From a checkpoint of a small contrastive image-text model.
Model: 20.4M parameters, 64-pixel images, encoder arch pvt, encoder norm layernorm, encoder activation squared_relu, encoder patch size [4, 4], encoder depths [4, 7, 4], encoder widths [80, 160, 320], text encoder width 256, text encoder layers 8, text encoder norm layernorm, text encoder moe top_k, text encoder num experts 16.
Rows from expert 13 of block 5 of the text encoder, named by matrix and row number. Rows with one number belong to one neuron. Each number is 128 + 24 x the weight over its row's rms, rounded and kept within 0 to 255. All counts start at 0. Numbers have three digits each.
# up: expert up (text_encoder.blocks.5.mlp.up, 16x256x256), inputs 0-255
# down: expert down (text_encoder.blocks.5.mlp.down, 16x256x256, transposed), outputs 0-255
up.192:128128128128168128128163128128128128072092128168128165128128128128128128128128128128168128128128128079128128128128128128128128078128096056128157128128159128128128128128128128128128128128128162080128185128128128128128096128128083094128128128128128128128128128128095128128079128128128128180179128128128198128128158071128161128128083128128161128094128128197128128075083184128128128128075128128128215128128161128093128074128128128128128180128128128128165128128128095128157074128182090128128128100128128128128128128128128128128176128161128128128128128128128128128128128128128128128128128128171128128128128167176128128128128128128128128128128128128190089068128168128128128128072158066183128128128128168092128163128128128128128175128128159128128097172128128128165179160128098
down.192:128128128128128128128178128128168128190158060128128083065172128128128128128128128070166128098128128128128128084128128170128128088128159097128128128162181091189128128128128128128128128128128128128073128165128128128128128128090128084128128128128128091128128128065128084128164128128128158128128128128128128077128088128128172128128128128128093080128128091128184128128128176089128165158180128098128128128128128128183128128128128128158064128128128168128128070175128158128128128128128128128128128128128084170128128128168128128128128158128128128128128128128081159161128171128128128128128128128128128081179128128092098175128128082128128128128158128128078128128128128160128090128128165047097161128128128128128128128162128128128128092128128128128128128128128128158077128160128128
up.193:128128128128128128128128128068128128128128128128128157128095128090128188128128128128128128128128128128128094094098085085128096079098128081128158128128128128128128128128128128083128128128128094128128128163076128163128093173128128168128128128093086128128128128128159128168169128088075128074091174128128128128128128128128195086128128081128128128128077128128128128128128128163128057128075128128128128128100158128128178128128128094069128128128039167128128128128128128159128128128128128128091157167128128085128128066128128066128128128089128128128128128128128128128128128099078128128128128128128128128098128128128128128097161164069128128128128183074128128128128128128128128082128128128128161128128128160082128183128128128128081128128128083092128128092157128128128162088128128
down.193:128128070128128128128128128128128128128197128079128128163128156128128195157128092176128128128128159061128128162128128128098075128128077163161098162201184128128128128096128128128128128128128191169128128128128128128128128128128128128066128128128128164128128172128128157128128092128072128128128128128128128165128128159128128128128128128128128128128128128128128128128128128128179166128128128128084158128128128085174128128128079128128092085128170128128092128128128128162100092128128099128165186155128128128095128128128128128128128128128096163128177128128128128128100165128128128128128128128128128128128083128128128128128128062128082176128128063128159128128128128178128128128128128080181128096082052128128166128128191128128128128128128128128063128128128128128128128128128128
up.194:128128174128128128155128128128128157128128128128128128128128128128128128128128128184128171128128128128128128128128128128128128128128128168128128161128157128210213128099128128128128128128128079128162128128079128081184128165128128179156128128128102128128128209128164128128069128159161128128176156092128128128180128128101128128178128128128100128128160099128128128128128128128097128164091128128128128104196128128167128128128128128067128092172093128198181128164128161128164128128156128128157128128128128128128060128128128128093083074128128128165128098095159128099128128128070092170128162173128157128128128128169128090089159167128128128128128128099088128093128128128128128128128128128128128160128171128128128128128128128128128128128128177128128128128098128128128128085128128
down.194:168128128080128128170128128092128128128098128128128128128128177128128157128128128128128128163158128128128085128128128101128128128128086155161068175156128128128090128128088087128175128128128172128128128128210128128157128128081128128128128128128181128160089128128128094084159128128072128128128128094128128128062128128128128128128128097172128128128128128128081128128128175128128128128128128128128067128160128128128128128160128128170128072128128128164128128182128128128128128128164128181128128128080128174128128128095128093128128128128101128080128097165128169164128156128128128093160037128128168099128128128128128099128082128128128161128128192128128098128128128128128128161128062128128128128128128160096128128128128128128128078128128098128128077177128128128128094128191128
up.195:128128128128098097128128098128128128128128128128128128128098128128128128128184077128128128128128128128128128087165128169173128128128128153128162128128163166091128128128128128175128128189128128128204098088093128128128096128128128171128128128097128165089128128091181128128128181172099128128078128128128070099128128128175128156102128128128128128081128128102128164066172073128083128128086158128128159128128128084069128153098128128128128128084128066128173128156128128090128128128128128128128091182098169128128161096173128128128095128128128174087128128165128128128128128128128128128083128163128128128128074128128128188159128169128173128128098128128156128128128162128128128128128128098128128128085128128128163128128128128128084128128128128166128128128128179128157128179128128
down.195:128128100128128128128128128128091128128128128172128128159090128128128182081069128128172128128128157067128128128128165128128128128128128128128096128128128128128128128128128128128128128070128128059044128128128128091128067128163128128080128094075128128128157128128128128158128069128090128128188168128128165128174128201128128159128128128175128128094128101128088128074128128090128128128163128128159128089128128128128128128128185128096128165128088128128073128176128128128088128157128128128128180128128128128128098128128128128090128128128128099128155128128128128128092128099128177158128128128128128128169128128128128088065128128128128128128128128128128128128098128128128128128079128128128100083128128156080128180128128128161077128128128128166128128128128128077099160156173166
up.196:128128128186128097128087166128096083128128099158128128128081128128128128096128128128168128128157128128061128099128128164128128128090128128128154128128164128163157100090089128080128128128166128128181128128128128128156157173096128096128128128128128066128092128128157128128128128128158128128128128097128128168159128128128170128128128128128128062102093128128128091128172155128128128128128128128128128088128081128128164128154128128128128128157128091128128128173079184159128128128128092089160074096098128128128128128128083167128128128160128097128128099128128128096128089128128128128092128165128128164128128128128128092128159128128128128128188128128088128128164162128128128128128128160128155128098128128163128179157168128128155128071128128080128128128181128128128216087128070
down.196:128128128128128128128128162128128128063128128078128128097061180091128128128128085160128128128128169128086074128128128128128098098128099167128128128099092128128128128128128098092128060128128128082128128093157128128128093086128128128128128128128167128128128128128128175128128128181094128128128128101097128128165169076086128128093128102128128128128128128128128128196128128128128128128128128128180128188128128062128180128077128183128128128128166128128128128081128128098071128128128165128128128128128160128160128074128102128098128128164128166165162128128128128128128128128164164165128128128128128128128128128128128156167128128128128069173128128128128128128128128169085128128128097128128094173128128128081101128173128085168128083128128092092160128171128128128128083128128128
up.197:128128078128189097128178128128128128128074128128168128128162100128128128128128128128128128128128128128070128094128128128163128128128128094128128128128128052128128187081128128128128084128128128128128128167128128128128128201128128092092166096128128128128095160163166128128128128128188128128128128128095128128128128166078128128070128203128128174128128128128128128128128128128128093128128178095128128128128128128128128128076128128128128098128128128097128211042128128128128128128128128128128128128128128162128128077128128128128128128128128128170128128128128162128128128177077099180169128095128128128128128164128128128128128128082164128128128128184128128128128128128128128128128084128128128082128128128058128128128064085128128128081128128162128128128128187174169128128128128
down.197:083128128128128128128128128128158128128128128095165128096128128128128166168128128175128160128162128158173128189128183128173128128128128128165128128128157097128128168185128128128128128128063128174182101095172164128128078065128128128128128043128162128128100128128165128128128128177128128167128128128156099128128092128082128128171179128128128128161171128128128128128128128128181128128095128128128128069164128128128128128128128128128128155128128128128068128128128128128162128100128128128128128048128128128128128095160128128128128159160128128128128128128169128128128156079082128128170128092101128128128101128100128128128128084128128164128128128178128128128180128128128128091128128128095128128128071128128128128128128128128128162128100168128180128128163094128128166128182091
up.198:128086076176086097128167128128097128128128128128088128128128128128128128128128128128128128176128128128128128128128128128191159128128128128128128128128206128097128094128128087128128128128158128128169162128128128128098128128128082128128128158187128083128128128065128128128159158128128128128128128128128128128128128128128128128128128128080128128128128128128186128128054128128128128128158061128128090128170128091128128167128165128128096091128128128157128082051095180128128168128128128128128128128128128128128163128090161082128128128128128170086128128128128128094157075128128128128128077128128158128128071161128128128128128128090092186128128128097128128128128097128090082128128128128082181128086098128163160128128179128128093128128128168128082128128128128173128156080163128
down.198:181128160128128170128128128128128092128128173128128155201128128128065102128128128128128081128160128096128128128128128096128083128128128128128128128101128086128128170190128169128158128128128128172128128128165099128128128128160128031128128128128128128128128128128128128077128128098101128128098171128059198170159074087128128157128128128128128161128128128128088163157128128128178128128128128128128128078128172128128128128128157128128128128128160128128128128128128128128128128128128128128128166128156128193164128128128128128128184128094128187128128128128088128077172128128128170128099128128128085128128097179128128128095128164128128097128128128128128128128083128128101128128128128090128128128128128128128128128128128077183086128159128092128128128128128128128183163128051128
up.199:128128128128128160083128154093096128128128158128128103128128128128128128128082128128128128128128128128078128128128099128188169128128128128100128128166128128182162162155128128128128174159178157161162128066128128075128128166103128128128128128128128104128101171128095178170164100128100128128128128067128128128128128076128128128088128128167174128128128092128128128128184128128128128098128128153085083128128188128128128128128128128128159128181087128128128165128158128128128128128128156095128160093158128128128128128163128128165128128128128128128167128128128128128093128128128128153153185085128128128128092179128128128128128070128128153128128180128128164068128172094172128128128128128128163128098128095084128091128128094186069160128128128155128128090128176099128128094128128
down.199:128128158182161128158128128128128128128128087154128096078128128128128128128128183181128128162128128160128083128151128087128082128082154128128161079172128128081128128128187167128128128128128180179128128128194128128160097128128128128128128074128155128156128128128100128128128128128128160128167128128128128128128128128164193128074096128128094092076128128160080093128128128128083128128128103153128128128128069128103128098093128128128128128128156128155086175128094100128101128103128163128128128128085128128128128128128128157128128128128154128128128128128128075182128156128128128128128128152128128128128181128128128105128097097128128182162102092128128128128128128128128087154128128181128104202128128128090184128128128128128066128128128128128128155128128128128174128128128070
up.200:128190128128128128128128128128128128165161089128128128128128128128084128164128128128128128128128091170178064085128083047128128128128128158082128128128088128128128128128128128164164128128177099128128128128128128128128128128082128128158128128094189128128128128060098128128098128158128161128158090128128096128128128128087086172172128159085128128083128128128128069128161128128096128042128128128128128128094128128128128170171175128100128128128128128174128128128128128128100128128092128128098128128128128128084128128128128128095170079128167128128128128128128128128099128128128050128128095089128128128128128128128128098128085056161128128128128128128128162128128128128128128128128128087128128128128128083128128128082167128128084128128128128089080047128128128128128128128128128
down.200:128128128128199128128094128128128128128128128128082166128128195128128128128157169128094128128128128128172128169070128128128128128128128097092128165164128082128128167128128128175077128128099183190128128074128128128128128128128128128128128128128183128128128169128128173128128159128128128128128128128093182069128128128089166128128099128128100160128128128128128128159128128128128128166128165128128128128128128128128203159128128128128128128128128179128128128128128128128171099128092093128128086184167095128128162163128128128128128128128159128084128128128128170128128128128097096085065128156128157128181162128128156128085157128128128128159128173128128128098128194128128128128128128164192128128128128128128163128128089128128128128128128128128182179128128128097128161128065128
up.201:088090076128128128174128128099128128128128128128128186128128128128128093168128128167128167128092128128128128128167073163128155128128164128128128087128164084098128128128128128093128128128128079098128179128170128128103128128083128196128164095128128090091164128159055128128128128128128128128128091058085128128128089128128128128128128128128128128083128128166089128128128128128053128128128128128172128162128128128128128128128088128128128128128128128128065128128128128128128128173128087096083128128128128128128128128128064128128128128128089128128128128128128128128087096128128128128128128128154128128128096128128128128159128128128128128128059078073128128128128076128128070128128170128128089128160100092128128128128128128128128128128088128128093167167128128074093128093200128
down.201:153128128156128177128128164128128128128128102166103128128158128128153128128128162158181128128164128100128192128128128128128157172128128158088128155165084163128211128128128092203183180164168128128128171128128128128128128185162128128081128167128128128128128172095102128095128128128157128128079128128103128128160128128128128086080128128128128128128128128128128162128081128128128128128128097128128101128099128128128128128159128128128128128128128154128128101128128095128090128096174128128128128128128128128128155128099128128153128128186128128180128128085174128128128180128185128167086085128087156128128128128128155128128092128128128128102128128128158179128128128128165128128128128089078128128086128128128128128128128091128128128128128081104071094128162169128128128157199128
up.202:128128128128097128128128128128128128128128128160162128128090098128162128157128156098128087128128128128128097166128157128070128128128082128128128128096128089128128077128128128128128072128171128128128098128128128128096128128128128182128128184128168128128128128128165128128128128169128128186128128128128102128084128128128128128098128097128128128128184092128128128077128128128167094088128082128069128046060128164093128128128128128128128068128186128128128089128128168183128171165161159128128088090128128128128078128128128062128128128096128128097128091165128128128128099128128128128128128128159128128191102088128161085093128173128128128128128128168128128128128128045128128128128128128166128128128128128155128092128128096128128128128156165163128128096128128128128088128128128
down.202:158128093128128128128128128128175096128128128128128173128128128162128088128128128128128162128088091128128128083128128128159128070095080128128128128128128128085128074163101128128128128128128095128128085128128128128128128077157128128128128128128128128128128128128128128128093128128128089128128128100186161164155128064128167128128128128128128128158128088090128128128128128195128128167128128175170128166128097128128128128128128166173128128223128128128128159128128164128162128095128128128128128099160128128128128094204128061097128162128128128128128059128128059128128176128128128128128128172162128075068165128128088128128158128128128128128128079093078128128128128173128128128128128128128128128128128128128097155096128128091128161077128128128163128164128128128128085128128128
up.203:128128128128128128128128128128128128128128173128128128085162128095128128182128128128128128128128128128172128128095128090128128164090128128128128128128128128128169090128128164128155128128128128128128128128128159128181128128128128128128193128128128097128166128128128128128128159128078128128092128128128128128128128128128128196158128096128128082158090090128128073128128128128128165128128158128089128082128128167093094128128080128128128128074171156210071065128128093128128162128128128097128072128075128128128128128159088067128128156128183128128128128158128128099128128128128128128093128128128128128128184128128128128128128089090164128173128086182128072166183128128128128128128128128128128128128128128128169095163157128100128128128128076128078128128071128185081128128128128
down.203:128128128128128128128128099128128128097193128128128128128128128128083128128128128128098092175165128063128128128155128158084128128128172128128051128128128154128166128128083181172182128128128128099128128128128082128091128087128185128128128092128128170128165189128128158128062128128128128177083128128128128128128160128128128128153128085128128157128165128156096165094128128128128128102154128128128128128173128128128085190128128128128128128128128128128128128084128087128195128128128128128161128154128128128198128128128128128128128181128085128081128128128128128128161128128128090128092128087128128128099162128128161096128128128089128128128128128128183164128128167128100128103096158128163128128128128128170170176088075128128128154178128128128085128128170128128128128128128128
up.204:097128128183128128128128128128077128087128128128092128094128128128096128128128128128128128128128128160128155128153128128128128128164128128128128128128128128128199057128128128083087128128096097128192128183174128101128128128128128082170128128128162102128128128128128128157128128163128088128128061211085128168128164128128128128128128128128128128128128128128128128073095128128180128078128128069128160128176128128128128128158128088128128169128128165128128128156128128128096128128128192128128128128128128128128128074128179128128128181095128165128128128128165090128128128128086128128128092128169155128128128094128128128176128068128128128159128160128128128094128179128161128128128128128128128128128168175078092076090128128097128158177128128128097128128080128157128128128128128
down.204:128128199093128081128128164128128128128128128128128075128128128128128170128201128173128128128128128128128128087080128170084128162128128128128174170091128128128128090177128128128171182128128128128092128172128128128128128128128171173128128128128079128128128091128128128128128128193128128084128128128165128128128128128128128128087170128128128128163174128128128128161095128080128128128128163128186167128128182128088128128128128128128128128128128128128094077128128128174128128128128128128128128128128128170128128128128128128128128128128128184128128128128128128128082160089128128096128128181128128128128128128128128128164128128128128178159067081128128128128128128079158128128128186128128128128128128128128044128128128128128128128200128128128128050128066128190128128128128128
up.205:128128128165128128097128128072128128128128128096128128128128128128128128163128083161159128128128128128128128128128089080128084062173164128173128128128128128128180128128128157128159128128068128128128073128064172128128128085128092128170128088128128128128128074128128097128077128128097128128128128128167128128128128128128084159128128128165128128128128128185128128158128088128128128128098128128128128128128195064090128128128128128128128128128128163161165128162081095128164128075128128128128128128128165094128177128094128128182128128128185128128128128128128128128173128128128128128154128128128128102217128094128128128157128161128128128128128128068128128128165065128096102128163128128128128128128128128077095077095128128190128128128128169128128128128128128166128166128128128
down.205:128128092128096188128087089128128128162128081128128128128128128128128164128128179128128128128128128128128128128088128128128128128128128212128128128128128174128128128128128128128097128128128128128128160095128128128128088071128187128128098128159128128128090128160060128128128128128181128128173128128128128128128128128128128128169128128128128128128128128069128128095166164128079185128128128071180128128128128128180128128128128097097077128128128128174176094128128128085128128181128086128128128128159128173128128178128128128128084206083128128159093128128128128128128196169079128097128128128128128128180128178161128177128128128128128128128128128128128128128067128128128128128159128128128182128088128128128163128128095128128128128128128095128128128079128128128128128165128182
up.206:128128128128091128128128128128082128128088092128128128128128175128088128128128128128128128128128128128128128128128128128128171128102128128161128128128128128128128086128128128128128171098128128163128096128067128128128128128128128128128128128128128128128156128128128128075128128128158207128160128161128159128128128081128128128128128128089083100128093128173128128090128128128128128128128128084128128128102128128128128128128163128128128128128128176128128128128171128128128128128078167128128128128128128128128128128095128048128128077128086128161156128128128128153128162128128092128128128128128128166178128128128061053085168078177128128128128128128055128128088128184128128128172156184128073128071155128165093128128128097128163203128128080048128128128128152091096128128128173
down.206:084168092162128128128128188128128128128128128128128128128166089128066128128128128128128128128128163128128128128128128128162090128128077158085094128128128084100128093128173128128128128128128087159199128128128128128128128128128128128182128094128128128166158128100128128128128128128128128128128128128128169128128041128128128128128076128128128128128128128128128128128128128128058128128128128128128070128128128128128128162128092184128128095128071174128128128128128128128094128128128128174022128160128128128128128078128128128128128174164128100128128128128076096091128128128128128095128128162128128128128128158128128080128128202162128080086128128128128128065128099128128128128128128067128128128128168128128128128076128128128128128161128156128128128128065128128128128182128176
up.207:128094128128174128128128068128128128128165128128176078128128128128128156128128128102128128128128128128128128128128128128163128128100128104128128176128128091128099128128128159128128128161095128128128098194128156128128083103167101157128097128128128177128166101155166128164103128095128128128128076128128128128128128128128128128169128183128128128099128128176128170128164128128128128085128174128128170128128153158128156080128128175128128128094128128128171128101128193128128128128128128128128128128128187083128103174091128128128128156091128102167063083128093128128171128128081128128096128056128128128128094088128191092102128155070092128128095128097128128171128128128094077160128128128128128128128128128091128157155128128128128128164164128128128128128128128128128128094057128
down.207:128128184128181128092171128090128055165128128128128128128128159128128051128128128128128128128128099128128128157128172128096128128128094128128128060085163162128128128128128128128128100128128049128165159128128128128128128128128128161128128128128128128128128128128128091128082128128128087128087128128128172128128090128128128178128128128128128128128168128059128128160128128128128062128128159128170128163094128128128128194128128128128128128128083128128128128171082128128128128128128128128181128128182128128084128063128128128128128128128155128128170128069170087128128128128128128128128128128128159128080067128085128128128128128128128128128128128128128177128128128128091128128128128160128128128128095128186128168128128128128128167089128128085128160128098128128098128095046170
up.208:128128162158128083128128128160128128090097128128184128128128128128128128098161128128167101128128128128084128128159128169128128128128128128128155128128128195175128128128128128128167162128178128128128128095128128128091094128128128128128128193128159128069128128128128088128128128128128128157128128128128128128128128084128128159186128128128128128128128128080128128128097128128128128089128128128128086128087128172128128128158128128128080128128068128128190128081128099128162092128097128128128128128194128160091081128128128193128128128128128128128128157175128128128128128128128128128128099161167128128166128095128128128063128187159128128159199096128128128128128097090157128079128128092128128165128128060128128128128079128128128083054198128128128128128128128089128128128128128
down.208:180164128128128159128128128091162128170161128099128128128093128157128128159128128094128093128128128128095128089155128166176128128128128128128128099161096165100128170128159128101128077088128128128184128128128128128083070128128128128128128128192128097128128128128189161077181128128128128128128128100085128128128156065128128128128128128194075128162154128128128100128128128128128128128128128128168162092128128128128179193128128128128172163128128128128175128182128128100161128101169128165128128128128086128128128128128098128128091087128128081128094128128082173128128128128128128169128128128173096100088128169128128097069094128128128128128155087128128085156128128128128128128128085128128101128128075128128128158101128128087128128128128086128128095128128128128128128128163128
up.209:052097128128128128128128128128128128084093128176128128194103098128168128128166077128128128128099128128128128168128065173102128128128087128128128128128153128128219172165167128128079177128202161157171128128159128128128167172128128128128153128128128128128128128128128128128128128128128128128180128128098161156128128128128128128128128128103162167128128128128090128191128074128128128128128128128128128128128128128128128128128128128128128128128083128128128071128128128128128128198128128155092158128096087094128128094128128128128153128128097128096091170098128160173128173088128178128128075128128128128128128128128182128128128099128128128128128128096157128128167065128128128128162087128128128128103088128128128128154128100087128128158128156128128191128128128128128128128089128
down.209:172128128084128128128089069128159099204128163128100165162128170183128094094128128088190128087128128128128128098128079128128128128128168128128128128205128128100128128170128128128128128128099128090167128128128128128128128101158128128171128128128128167128089128128156128128128160183128128128128187128128128128090176128128128128128128128093128085128128128128128128128163128128128128128128128128128072097128128160128128128128096062170077183128128128096161128128094128128128128100128128158128128128077128128172128128128128091165128094128128091128169078128128128128128128082128128095128128128128128095091128128099128098128128128128128128159173175128128161128128128128128078128128128128128099128128128128128128167061157128128162128128128128128128128068170128167081128128164128
up.210:128128128128128128128188128128128128128178128128099128128128128128160128128165128128128162128128128128128128128128174128128165128096128189128128073076128128128128168128100128128128128176128174076128128161128094128128128128128128128128128128128128068163128128128128128128128128128128128128086064072128088128128128088128128128128128128128128128093082128166180128128128128128128128128128128128166128182128128128128156161128128128128058082128076128232085128163180086128128128098128070128084076128128128128128128128128128128062128128128128128077128128128175128095128128128128128128128128128128128128128128187128059128128128128155128128128128162128177128128128128167128128128128167128187128161154128128128128128128172093128128128128100128043128128128128160128128128128128128
down.210:128072153063092128128128175163067128128128128128128158128128167161128128089128128128128128162185128128128128128128128128093128157128128128179097128163086089128128128080128170157153128085128152128101128128128128087153128166128128128082128128128128128128156128104128128128190128128128128071128128079128167128076128159078128128128128128128128128101128128128128128182128153128128128128128128128081102128184164128128128128128128128128128128128128128128166128093082128128128128162128128128128128128083128128128128128128090128160128128162128128128128128128128083083128103103162128128128043128128128095128128100095164128128128128092069093128128169128166128101128128128128211128128128128128128128128128128091128128128128128199128128128128085128128065128128185185128128161128156
up.211:089128053165128128128128128128170128167128178128128128154128085128166128128128128128128128128066128128128128128099096128128128128128128100128128128097091128080128128128128128128163128128128128183159168128166128068128128128128090128128128100128128128128128161085128128128183128128128128128128166094128089168128128128174160175082168128167094128128128128093128128128128128069128163128128128128128167128128128098128128128128168168128128128128128169162128128169193156128128128128128162158162128172128128128128086177128128128128128128171128128128128128128128128128128128128128199128128086128066128162128128176166128128128128128162096128128128128128128128128128169128172128080168128128128128194128128128161174128128128128128128128092089128128128128128128170172071059128128099
down.211:082128128128128128083128128128085096128128128128103161128128165128083128128095101128128128128169128093128088128128155128128171128128128087128128128128067128155163085128128100099128128128128128128128128128128128128154128128128128128092159128128159091128198191128096161081128128128079128086128079165128128101128128128128128171128128128128128128095128128162093128128128100128098128163128128128067128197128128128128128094128089128099128128160128073128128128128128053128166159097128128064170165128073128128167097128128128128128183128128128128088128128160128128128128128082128091096128128128128128089128194128128128128128156097165128164128128176162128128128128128097128128128128128182180128128128128128128128128128128073128128128074128128096128128188128128128128128128128096
up.212:128128128128128128128091128128159128128076128128128173098128058186082128128128128128128128128128128128128063128128128128128128128169128128128084167186128067098128128128128128161128128128128128158128128128128128128128128128128128128176128128128088128082128174074128128128083097128128128128128128128128128097067097128213128179128093128128161128128128128128128065172128097074128128096128128092128128128128079170128066159128128128128128128128078128166128128163128128128128128128128128128159128128128128128128128099128128128095128097084066128128128128128128128128128128128174128128128128158128128128128128166128171128082094128128096128128097160175128092089128092128089128165128128098128128168171166128128157128075164128087128128128128089158164128128128128128128089128162094
down.212:128175128128128128128128128090128092167088098128128128128168100128128128162128128173128128167128173128128128128128163128128128128128128098128075128128128128128128128088128161157128128128093128091128090128128128128128128128093128128128128128128164128128092159128128128128128158085128128128128128128084128087128176128128128128128075185128128128093128128092128128086128098128128093128128128128128056128128128155101096128128087171128128128128100128078128128128128128128128128167128158128128128128081128128091128128171128128128099128128155161180183077128091128164128128128128128155128060172128128128128128166081128128094092161128128070128128090078158128128088166128128164128128128202087128128128165128095128070128128128177128128073128091128128128128128191090096162128128128
up.213:128101128096128128083089128128172074156128128128183162128128128128171128128128128128128171128128128128128165128128173099157156128128128128128128128095096128128128128128128128099167128077128128128085128170128128128088128128128128128128128128128192096095070128176128128128128128128128128099154128185128128158175128128172128128128128128128128128128128128128128128128155072128128128128096161128128128128128128081128128095128128075128098128059128128084128128128128128190128128128128128159185128128128128128128128128176128128128193128128128128128128128184128128162128128093185056128078128128128219128128071091184128099099162128128128128128160128075128128128128128128128128160173174128084128184128128128161128128128090128128128128128128128128128128096128128098096128128128128
down.213:128179128128081128128128128128128128128128128128128078128128128128128128128097128128093128186202183185183128128128128128128128156128128128086128128128128185128128167128128192128156128128161128128155179128093128128097128128128128094172160128128128166128128128128128128128098128184165128128128128128172128156128128128128128173128128128196128128128159128128169128171128167128096128095162091094128128156102128128156128128128128168128128128128128128128128128128075128128173128128128128128063128074128128096128128128128128128128061128073084092128128128128128173128088128128128128128067128096128128128128171128128128128202163098128128128101128128096128100128128128187128128099128128128077156128128128095128128128128128089163128158128158128128128101128086174156158091128128128
up.214:128128128166128128170178128128128094075076083128128128128128158099128128128156128128128128178089128080084170128128128174128128161128128128128090128128128096128128169170128128128166173128128128128128128128128128128128078128128128174128162166128128097084128128128128128091128164128095128096095128079128128190128128128094060128128175092128128128128128168097128128128128128128128128128128128128089128128195093128128128128128128128128128128128032128170128173086128174128128128128128128128128128128169171077077128128128128074128128128128090128101128077093128098128071128128128095128128128170128128128128167090128128128128128128128128128128162128128128082171128128128128128128079128168179128128161128128128128170128128072090128128128128084128128128128128128161128128128128128
down.214:070128128128162128166163157093128128128158128065128128200100093155100128128128128190128170128128128128128092090091128079128128128078128128088128128128170128128128128128128128128128128128128128128128099078128128128128128128165128128128128128078128128128128171128164128128128155128128128128128191128128128095128128128073128128128172091128155060128128128128128164128128128168128128182128128128173095183153128128128096128128128128173097128128128128168128128161128160128169128128128128128128100128128128128160074128128128093096171128157128163128128163098157128159128062170128128128176128194128128089128128128128162094091092128128128161128096128070100096128128128167128128128128128165128092128128164128128128101128128128183128128157128166128128128128179128128128128091128128
up.215:128128168158169128128128128128128128101159128128128128082128128128128128128128128128128128128128128128080128189128128128092128184163128175128128198128128128075128128128128128128128128128128128128128097065128097090128083093175049184097128128128128096128128128128163096128183128093128164095162166128128128128165128128128128158128179128128128128128128083128128128128128093128186128128162166100165128095128128079128128159089128091092128128128067128128157128128128128098193128128128094128156128128128101128128128128128128128171128128128172128171128128128128128128128128080083128158128128175128087128128128128079128128080128099071102128173171128158128128128128071154128128128128078094128128184128128160128128128163098128128128128128128128128128128128128158128128093128128128
down.215:128091128128128128095128073094128060128128128163086128128091128128128188172072128128128128128128128128128185128128128093078128128128128128128128128128164096128058128128207128128128128128086166128128128128128084094128084184183128128128128128128128095128128191088128128128128088193128128128128128128128089128128128128128128159128089069128128128128128128128128128079128128128128128128128128128073128160128128174164128128128128179128128081170128128166075167128128128169128128160128128128128128128128128096128093128090128093078128167128128128096128128128128128128128128128128128128128082128128128159094128128128076128128128128128128166128128171085128165128128128128128128128177128128128128173128128128093187075128097128128128128128128160170128128128128094128128128128187128
up.216:128128128128095128128128128097128071083128128128128128128128128128092128128128128128128128128094128168128128171092128128092128128128128086128128128128169128128092091128128128128091128128128128128090128077128128128179062128128128181180180128128128128128128128128128128162128128128128128128128128160128128175128128128128093128128170128128128128128128128128128128128128128128164051128128128128128128094128128128128072128128128128128128128128128073085128128089068128128128211128128178222128180068128128128128128128163128128172128128128163128091128074128128092128180128128128128128128128169128128128128128128096185163128128128128128128128128095128171128128128074128072128128128128128128128083169128128128128088128128128128092200128091128082128128128160128174084128128128080
down.216:167128094128128128197061128128157092177128174128128128172128128128128128128128128128076128128128092128128088128128128128171128128128059077128128091092128128128088128091128128168128128128128088157182128128128128128078128128128128128128128213155088128128128077128128175128128128128161128165128128167128128128128128128128190200128096128128128128128128128128128128128128128085128087128160128128128169128128128128128128128128128128098128128080128128128089128128128128128128128128090128101128128100163128128128167161128128128091164128128128160128128097128128201128128128181160128128084128093128128128168128097088128088096097172128128128128128128128128086099068128156128128128128128128128128128128084128128161128099074174128128168128128168087128128128128098159167128128128128
up.217:128128096128128128162128128128128128128128092128128097128188128128128182159128100128128196128128128088128128128128096128128066161128128074128128128128128128090128128128128128128128128128164128128176128086128128128086128128128128128128128187170128087064128161169165128128099128128128128128077128168155128128128128128173092084060128128128128162128128128128154128128080128128128128056128128128128088165128128128128128128092078128128155177128128128095177128089092128161081175128128128128128180128128168128128128128095128128128128128128128164083092159128128128184096128128128128169087158128128128087128128128128172128128128094128076128128128128128128128128094094128184128128128128169075189128128128128128160171128128128128128128128172092128080128128128128128128128128128128
down.217:128086128099128128128174128128128128128160181158128128128128166128128128128093128128128128128128128157128128128065128168093128128197128128071156083074128128128128128128128128175182128128128128160128128128172128128128183128128128128128128128174080128128128128128087128128128128068128128128128128098128178128128128128128128128128128128128128128128184128128128072083092128128128128128081128080128128128085128091164128158046128173128128128128087128088094128128128080128169128169128128128128128128128128099128183128128128128162128128128128096063128128128095128090128128096128128159167128068128128128085099128180128183088128128128174128128175128128168128097128128128128128128128128170128093128128128128170160128128164128128128128095128128166128128128174128128128128077128128
up.218:128128128128128128167128167128172128128128128128128128171128128128128154167082128128128128128155128161095128128128158167128102128090128128128128128128128128128128128128128128219128128154128070128128188128084128128097128128078128097128097128128128128128128156128128128128128128128128166128128128171081172170128128128128128128128128096128128128128128128185051128158128128128128160083128128128128085128155128128128128095128128128128079128128128128128128128128128128128100128163154128128097188100157178128081179158128128128128128156128179128128128096128128179197184128128158128128088077128128128082164128128128128128128128128128128128086128128161128093159128088128128074128192128128128128128072128097128128128128092128128128094095128128155128128128165128128128128128021128
down.218:128128128128128128166128128079158128128128128128128128128128128128128178128128193098128128128087128128128128128128128064128128128128128166128192128128128128176069128128128128128128128128128082096128092128128128128128128128128095168085128128128091128165080128128128045078184128079128128166128128128093128159128161128128128176175128183128128128128166078160128128128128128095128128128188128128128128128128128128128128128128128128166128128128128128128128128099128178128128128128128128093128093128167088181128128128128157128128218180128128096128098128128096078128128128128128128128128128093128128128128128160128061165099128128160128128099128128128128128128078159128128080128128128128074094128128128128192128128128128128128161128095128128128128156128128128079128128128045128